config = dict(
    model='spectrogram diffusion model',
    dataset='struck, bounced, scraped and rolled objects made by modal synthesis',
    train_examples=78125,
    n_mels=64,
    hop_length=160,
    input='log_mel',
    spec_augment=False,
    win_length=400,
    conditioning='none',
    arch='unet',
    objective='v',
    cond_dim=192,
    norm='groupnorm',
    activation='silu',
    weight_standardization=True,
    channel_attention='se',
    pixel_unshuffle=2,
    widths=[48, 96, 144],
    blocks_per_level=3,
    scale_shift_norm=True,
    attention=False,
    upsampling='nearest_conv',
    init='torch_default',
    residual_init='none',
    optimizer='soap',
    beta2=0.95,
    lr=0.0031,
    beta1=0.9,
    shampoo_beta=0.95,
    eps=1e-08,
    precondition_frequency=32,
    max_precond_dim=1536,
    merge_dims=True,
    one_sided=False,
    adamw_lr_other_params=0.00073,
    grad_clip=1.0,
    ema_decay=0.999,
    steps=12600,
    batch_size=64,
    epochs=10.3,
    lr_schedule='wsd',
    decay_fraction=0.4,
    final_lr_fraction=0,
    warmup_steps=250,
    weight_decay=0.09,
    adamw_weight_decay_other_params=0.05,
)
Rows from block 11 of a small spectrogram diffusion model, named by matrix and row number. Rows with one number belong to one channel. Each number is 128 + 24 x the weight over its row's rms, rounded and kept within 0 to 255. All counts start at 0. Numbers have three digits each.
After each channel's rows are labels from the 100 clips, of 14976 (inputs lightly noised), where the channel reaches its highest value: "responds to" is what is common among them. Only what is clearly more common there than usual is listed. The data: struck, bounced, scraped and rolled objects made by modal synthesis. In brackets: how many of the 100.
# convs0: first 3x3 conv (model.decb.1.0.convs.0.weight, 48x96x3x3, standardized in use, each kernel summed), inputs 0-95
# convs1: second 3x3 conv (model.decb.1.0.convs.1.weight, 48x48x3x3, standardized in use, transposed, each kernel summed), outputs 0-47

convs0.11:139108118173169084145122097124111133174179108100155060182127101136141151054117128116115127135098136136156109139115115142132050139158154131122169145133106146128135118143130108136106145147131137124107130103118127177158145116126139141149132113140138137163119146127120116159158141137118130134
convs1.11:110132131127126119117083155130139112137110125000141145149135129155150135128124132104116134138135104137105109138127138135118116127135132087135138
responds to: rumble (65); clipping (42); text has "clipped" (42)

convs0.19:135148000148151151140166149100114132136147163165108125113137131139132179139121110134113137176119125108153096121133130151155132134125120112112109129115122146112137122132136107093116153132125149122133130116146124139137134125144139140134134133088104136130152136121138131150149096119124150158
convs1.19:124129135146124137145128133133125129130093060132123128132129134140112110130122116122126060126140121121146139113206123128215153137130129128127130
responds to: repeated hits (54); string (32)

convs0.2:137112142110172135124130103129148163160108096091090145163154125087137059147135121106116156150077118141109069111112093190201128158143124093169105123121138112146125123126110136154136150126131134141143123126162136118157125128123131111106115146126122133120086125145144112130150112138110091125
convs1.2:141082124119121120158136105084085147139157130119138124152118105107126120133179078131139155114140127078151114153150140104093096118128101115093100
responds to: large (72); one hit (65)

convs0.3:112158116116139107103112135098125097157166133139111124132131134118116195132142119152118120127115178104146091093120136113163112139105119135125129098077137148150088144179129119110114106104135141131127146114131112143164090142110094130137131095116146131127145118137124128111139166099117197213
convs1.3:107144143123112131136135120163083115150140115140138138105151100133129185113101131094151136070148161138122188109150113155098128104126098096135140
responds to: small (74); bouncing (65); string (59)

convs0.30:109150131106072136129140129108137124184144124128122127137173154145151143066115095112111132159103168126109138153111091134087069125141125113097111173153131168137154158116101134130087129110115159143131162122134104088133124138130115150146143099139159107117124110144125086133117127116144084176
convs1.30:177134139130105152138106152089147131120110115177169139115125129155152141137093144141151134146128105176097122111137190123128143116094110152092141
responds to: one hit (45); clamped rod (35)

convs0.46:105174142108115142069128201111159125114129117140102149087114116118139162150115163131087139144213153118067135149123149104122186101104127140106138102140118144129121132155130143111171123126122114120116137135111140151127129124140096119144127141109100132123162139122141101082108134148127119116
convs1.46:110134134102122033139142122162136161138112109141140110166110108153117120140124114089127111129143106173152132108125145121146101110117112126138079
responds to: small (64); clamped rod (50)

convs0.39:135078138151125091106124087076127144181108154113093125205097101133127145128138151126113142128113171100077154140124127157182073127100123085118152138118137161148108106142120130142143143122118117116137125104133117148135135138126141134153135114118109132144108141129140179115100152120089129160
convs1.39:122141136125126124148145138132112114131100112148142097136116132132120058134120133149110112107137141122122172128044135148168169158121120089115098
responds to: small (60); one hit (59)

convs0.35:128133133126154111122129119126205103146109149134130107099151130110161160130096127128114118117126144124124122117107138162145137046125129143125136081118090109133109157150143127106160125150132165141131107136110111202087126125116089157141156116103110067148167135143115127116110142111139087124
convs1.35:119131165138119127099090099120137159137084150138106124131118115110108119141073124111120117152162113133207117122124105138109134066117115115138125
responds to: one hit (50); pink noise (37)

convs0.28:158120125158054088124102114128131132134102139128146137153158091082116182124134099150163090128068097117085122118147143152170129111152189098108136097125147120128133114171126102148134129161123119144140122158109080155138144107135157153117140099141130127139114121117120131118109101118118116144
convs1.28:130150106082163109127136129151135121118091131093154108148122129138091103165170138123105167136157139131096144123121112128169161114120133142167070
responds to: rumble (45)

convs0.10:150170149141114127108120121087135159097088122150129125114183119188124152121128152100135137125133142103167133050139169129156152112149078159065141121140110166135103145121121124151143109138110160132133136096079117107142122161132141129133131132119140154150131128145137145105094162156120130125
convs1.10:148116197117129097123105128122113134121086081154122166142143119116110139120102147126130142154146079143101100173139109126104147132127109114075134
responds to: small (67); one hit (49)

convs0.24:131145126119133131101139092126125119184107116123150064106140097147115149066143116129148107120141130128132110141130119103180023118144114148156113124173130118136121132095122101145163134143126131140184108135111111143138115140101169143072136122142140141138133118143124122122095120123111141138
convs1.24:115140121151099131119122129108119173111120088100128109149141111153127106136154121068116178156130091126149154107112137130135087110123124069162142
responds to: steel-like damping (64); clamped rod (40)

convs0.25:103159125122163113114128127134144131153120139100126096155105065152117208134162119092126123113158164141111098190101176127141123101148109133139134129091134162104101161134114138135111100184139144096123161106118145096145128186136144111123126123120127113140128135134121107161121156148122119121
convs1.25:136119206152112151121131147131161135130103147121119172135130111105107154166107102153119129134177126108105144123131140108130137164157173151096121
responds to: bouncing (88); striker: soft (75); rubber-like damping (44)

convs0.6:101147131152138138127155158135117120121141109116110125097111157120118155117129130122142144141093149148145136093125052080161151115124117129140141094075140147159156132107103111204115092172132089096133136116118119164116118147113123210140137145125091137135136109127116120148118105143137122123
convs1.6:100153157128137140156118138140106185096158153161169095167123111120170142151113141161119121106135113140153118169169115121120158140109120123125162
responds to: mains hum (45)

convs0.45:152165105122109126126119127115104106148152158135132126090159144148114170119138140160101151137092142108163097051125145129140127156115091115108121124162113120124159127064115106160127141150146153130138122134101097139134148104117181101149138138098105157096145114122103164146121098167127127079
convs1.45:140151091107089153100111134094180135152111150148134156144118187135129113145071157120125114133128104087085124127131128156102119144119141129145141
responds to: size: small (72); string (54); steel-like damping (51)

convs0.1:105159123158154140098138116091107133142130137085091103149135100199110167107112108138085100140143165123020147149113129130159135149131070125102138163148130119118122121120121132133138139146134139134144100170153137155134153142129119132108123128118137108135144126104126110174122120121144131123
convs1.1:111121120112092114096136099129127150134128149151061156190125090092147154162119138132118149143080139139156141114162152130151137142133117125102129
responds to: small (73); one hit (54)

convs0.13:132145133114114123133134140139130153138113147124153141136127142152116083138110144062125108128117063140127098170118140140181137122145143119112130113139139157135135177183113119112104132155136118120143107116123111129124098115086112130178143117133125143148117116112149134121128149022100166153
convs1.13:132111134155071115137135129110165147110114176141115117145106147106115107199110123184109142124135093124126085120142127115114124166142145120148116
responds to: repeated hits (41)

convs0.38:118174134086145153143145096169146083145153135102154139119121134120094093140071146083119106114157150164125154080107103150122101124138187116108119116128124133129151111112126131143079104159121167174102120075112113129112118100121158108143111136149087107132130129126119165144115138120120116128
convs1.38:103147115112136123112156086170108106153147133151134162118155134154141159091092109102140119145106134109144125090079109116123122134118086077098135
responds to: small (69); steel-like damping (59)

convs0.14:111154140142089123123123120125128125112138147153158110119099138113135178121153138151129123137118200111114138135130152128157108121112123106140132101101144115134135121153142166128105112141120084121042130110144140110144163136166090121186096139125121109097123133137133199147137090144143088103
convs1.14:133105132158142137139154147087156123106159151154114128115130140121142112143141104133171142144165114107103134166137096100139133143204111133129077
responds to: bouncing (79)

convs0.16:125106147151165149151149112152136143135143125067119107079141084131090170152177153033125126122118112140156155081126160130142126117141124106122116134143117104153100143149119159166174146132159125157136131147150084151135158136110134117123111116123152129135129117142129140132127132121119122173
convs1.16:145100163105108130144125134110120132093136117127146133131130098153136087124175096142161176091158116102109141136106103072082103116106121147116127
responds to: reverberation (74); text has "room" (74); text has "reverberant" (74); one hit (42)

convs0.29:117120147114096134143127146118119140055143135102128170173116187141154157162118151121101114146125133130104155147118111105129203124117118129093108119097131150095120130136121132101149139071128185134121147104119155063103108137139089139134126114088116104149123111134126121128124146136145147119
convs1.29:113108150151140117067129108103124129092129117180107133135102075122126159115105106142128115125126141154147111147157123109113139118176122066121153
responds to: mains hum (93)

convs0.43:129139143103151142143154089137158131141128107120139136095124107131092097141103162058151159112150099139149169150120153126127113088148147093097119101119149151145156164168128135108111116095150160165157129064134153096134104126114097142161120119144116112141159132143139122105124147105118123186
convs1.43:149114127121091143118146127074165142099098096122127125191095093112123106168115132133106121128141108135153102169117140118103113156134166149122099
responds to: small (64); text has "noise" (39); plastic-like damping (38)

convs0.22:038128133096152146121152123146132031130150156110136142172123107138126179140108131104113137111137139164103134132119110088169121133143178107119139115116131145123113112140098135147163138148138122142143095122149088148145116147129137131147080113132116140135135143135123143136110138147165161148
convs1.22:088127057132124140109085144099133138133126107130157110160137113114119073136108121116106098103148140136098105140132178135154147109158140158110133
responds to: steel-like damping (63); clamped rod (47)

convs0.42:133129138136151110126132132127211105147112141136129145141149132115149142133104136131118121121114109129145121154100142169153138052135120139141145102144163133167117105093138146119166104122126114147192131179110090172069137156142128144120121139128094132134167108147132107124159103148115089112
convs1.42:101137108095124089119140113132130163105137079130087120139098103097159171111164128145134133127152115152146145105119147127126112140171077116126175
responds to: pink noise (29)

convs0.32:116137142107129153094156160133144119125136109123136130141129152130120110140140140125144118130135131140126127125131099109152132115114107130135102195113129171133187133138123149107151137072128123110183138131123101133075129130156082129118146097119023135160131113118135170110079138150123139146
convs1.32:142132108129115142098134119124106114132121088025122131165132125136142209123128129101129145132109129136143116134141110141113116120158126136122152
responds to: rumble (47); text has "noise" (43); clipping (41); text has "clipped" (41)

convs0.23:145149141137141103122129121129197112153117137138141129126161124107162131128108130131116121132092132128139125142081133159149135091121137155143133146108139106120123091145080150129149135101159159136121097156122102163133143097143087112151088141142095139143209136142105088101110130123161164187
convs1.23:137120046139133149122148130089081159136175159135133148154163129110138137136168143146117155159111102148124117137153166143143137143122115143120126
responds to: text has "noise" (39)

convs0.47:136098134138098110146135090126124144045107173091209123115091167133133121117132125143172137137127131132157152149112157095152128135109127087132109145109146090125114112117129092136077151106117120116150126127149141099119123108116144152109137119118116123148159095123160157158086151131106146126
convs1.47:102141167151118088187104133121118103136167150077124088150181132148128119119120128148115153122133142114136145151130094126088131100092138124113117
responds to: steel-like damping (48); bouncing (45)

convs0.37:130115138096142142128145125102145132108147113127114126076157092093150132122166103121133125128133129106153103142119100125116113121146131109147108127101221118123115158135145124131118115155083126117133134155096113134134177143064083131108137094121127118119166183128151147097077139139090127135
convs1.37:124130135100146122156119170141143153183102086140141099134159151089129141113112137101130083099088107127128132142119117136176106100161138125168139
responds to: pink noise (29); white noise (27)

convs0.18:121112160103171113104149103122130109125101116149104131095141093105139116142164132136154138207149102126126177119117098090125123147161125099078123119114120120156179159148129090090112177147123138153145137107130141146115146132120141132094126153127127125146164122134148100134063168127129137130
convs1.18:112089105148129141104120118097105114088173150103158160176111119130125129157147109137162124080139128100100135163182146129120104131145115128109112
responds to: large (75); clipping (59); text has "clipped" (59); scraping (53)

convs0.15:169115128137121108113111115056120129127112115106105120077174124202125141116096134083120152117132104086105148096135164149169153118130065118073148098141087151118142143144125126135153129140120147139098113112128140142153125141123124131157139113108111121159124128160125143141127130137116093163
convs1.15:080154107104141120186148175110102131131115112131130135059136162144116135093135132112164132142121135143135140120166137143092128123152128121082130
responds to: bouncing (42); clamped rod (35)

convs0.44:126126121069164127021153097118118140144076146120095128153096120117114161176129098136196140131141136125104126123143098142179157151133086129156063133132132157115139135143130143118098108122138145117118130136138149150128137134129137126149111108104100131140116121133108127128117138135118120126
convs1.44:091120089133132131076092117146126139102074112134125121146136131134130196126130112139134139109154107098113114137178096119112168124172116140127135
responds to: steel-like damping (44); membrane (40); mains hum (28)

convs0.9:099103140085140132088131167112130109128114131120148157107128086115126125127152123108125102119106129112121140146128126146109131141143148107117115108118108121130116147198123140146141129146136160107173120070126155134101147149205177092121143136107165152182126079138153156139105115144119094104
convs1.9:150128117159142149112141146111143086123162168145168122167117156077141146150147157138141137106104142149095175167141114144086120156144132138132137
responds to: large (72); membrane (58); steel-like damping (41)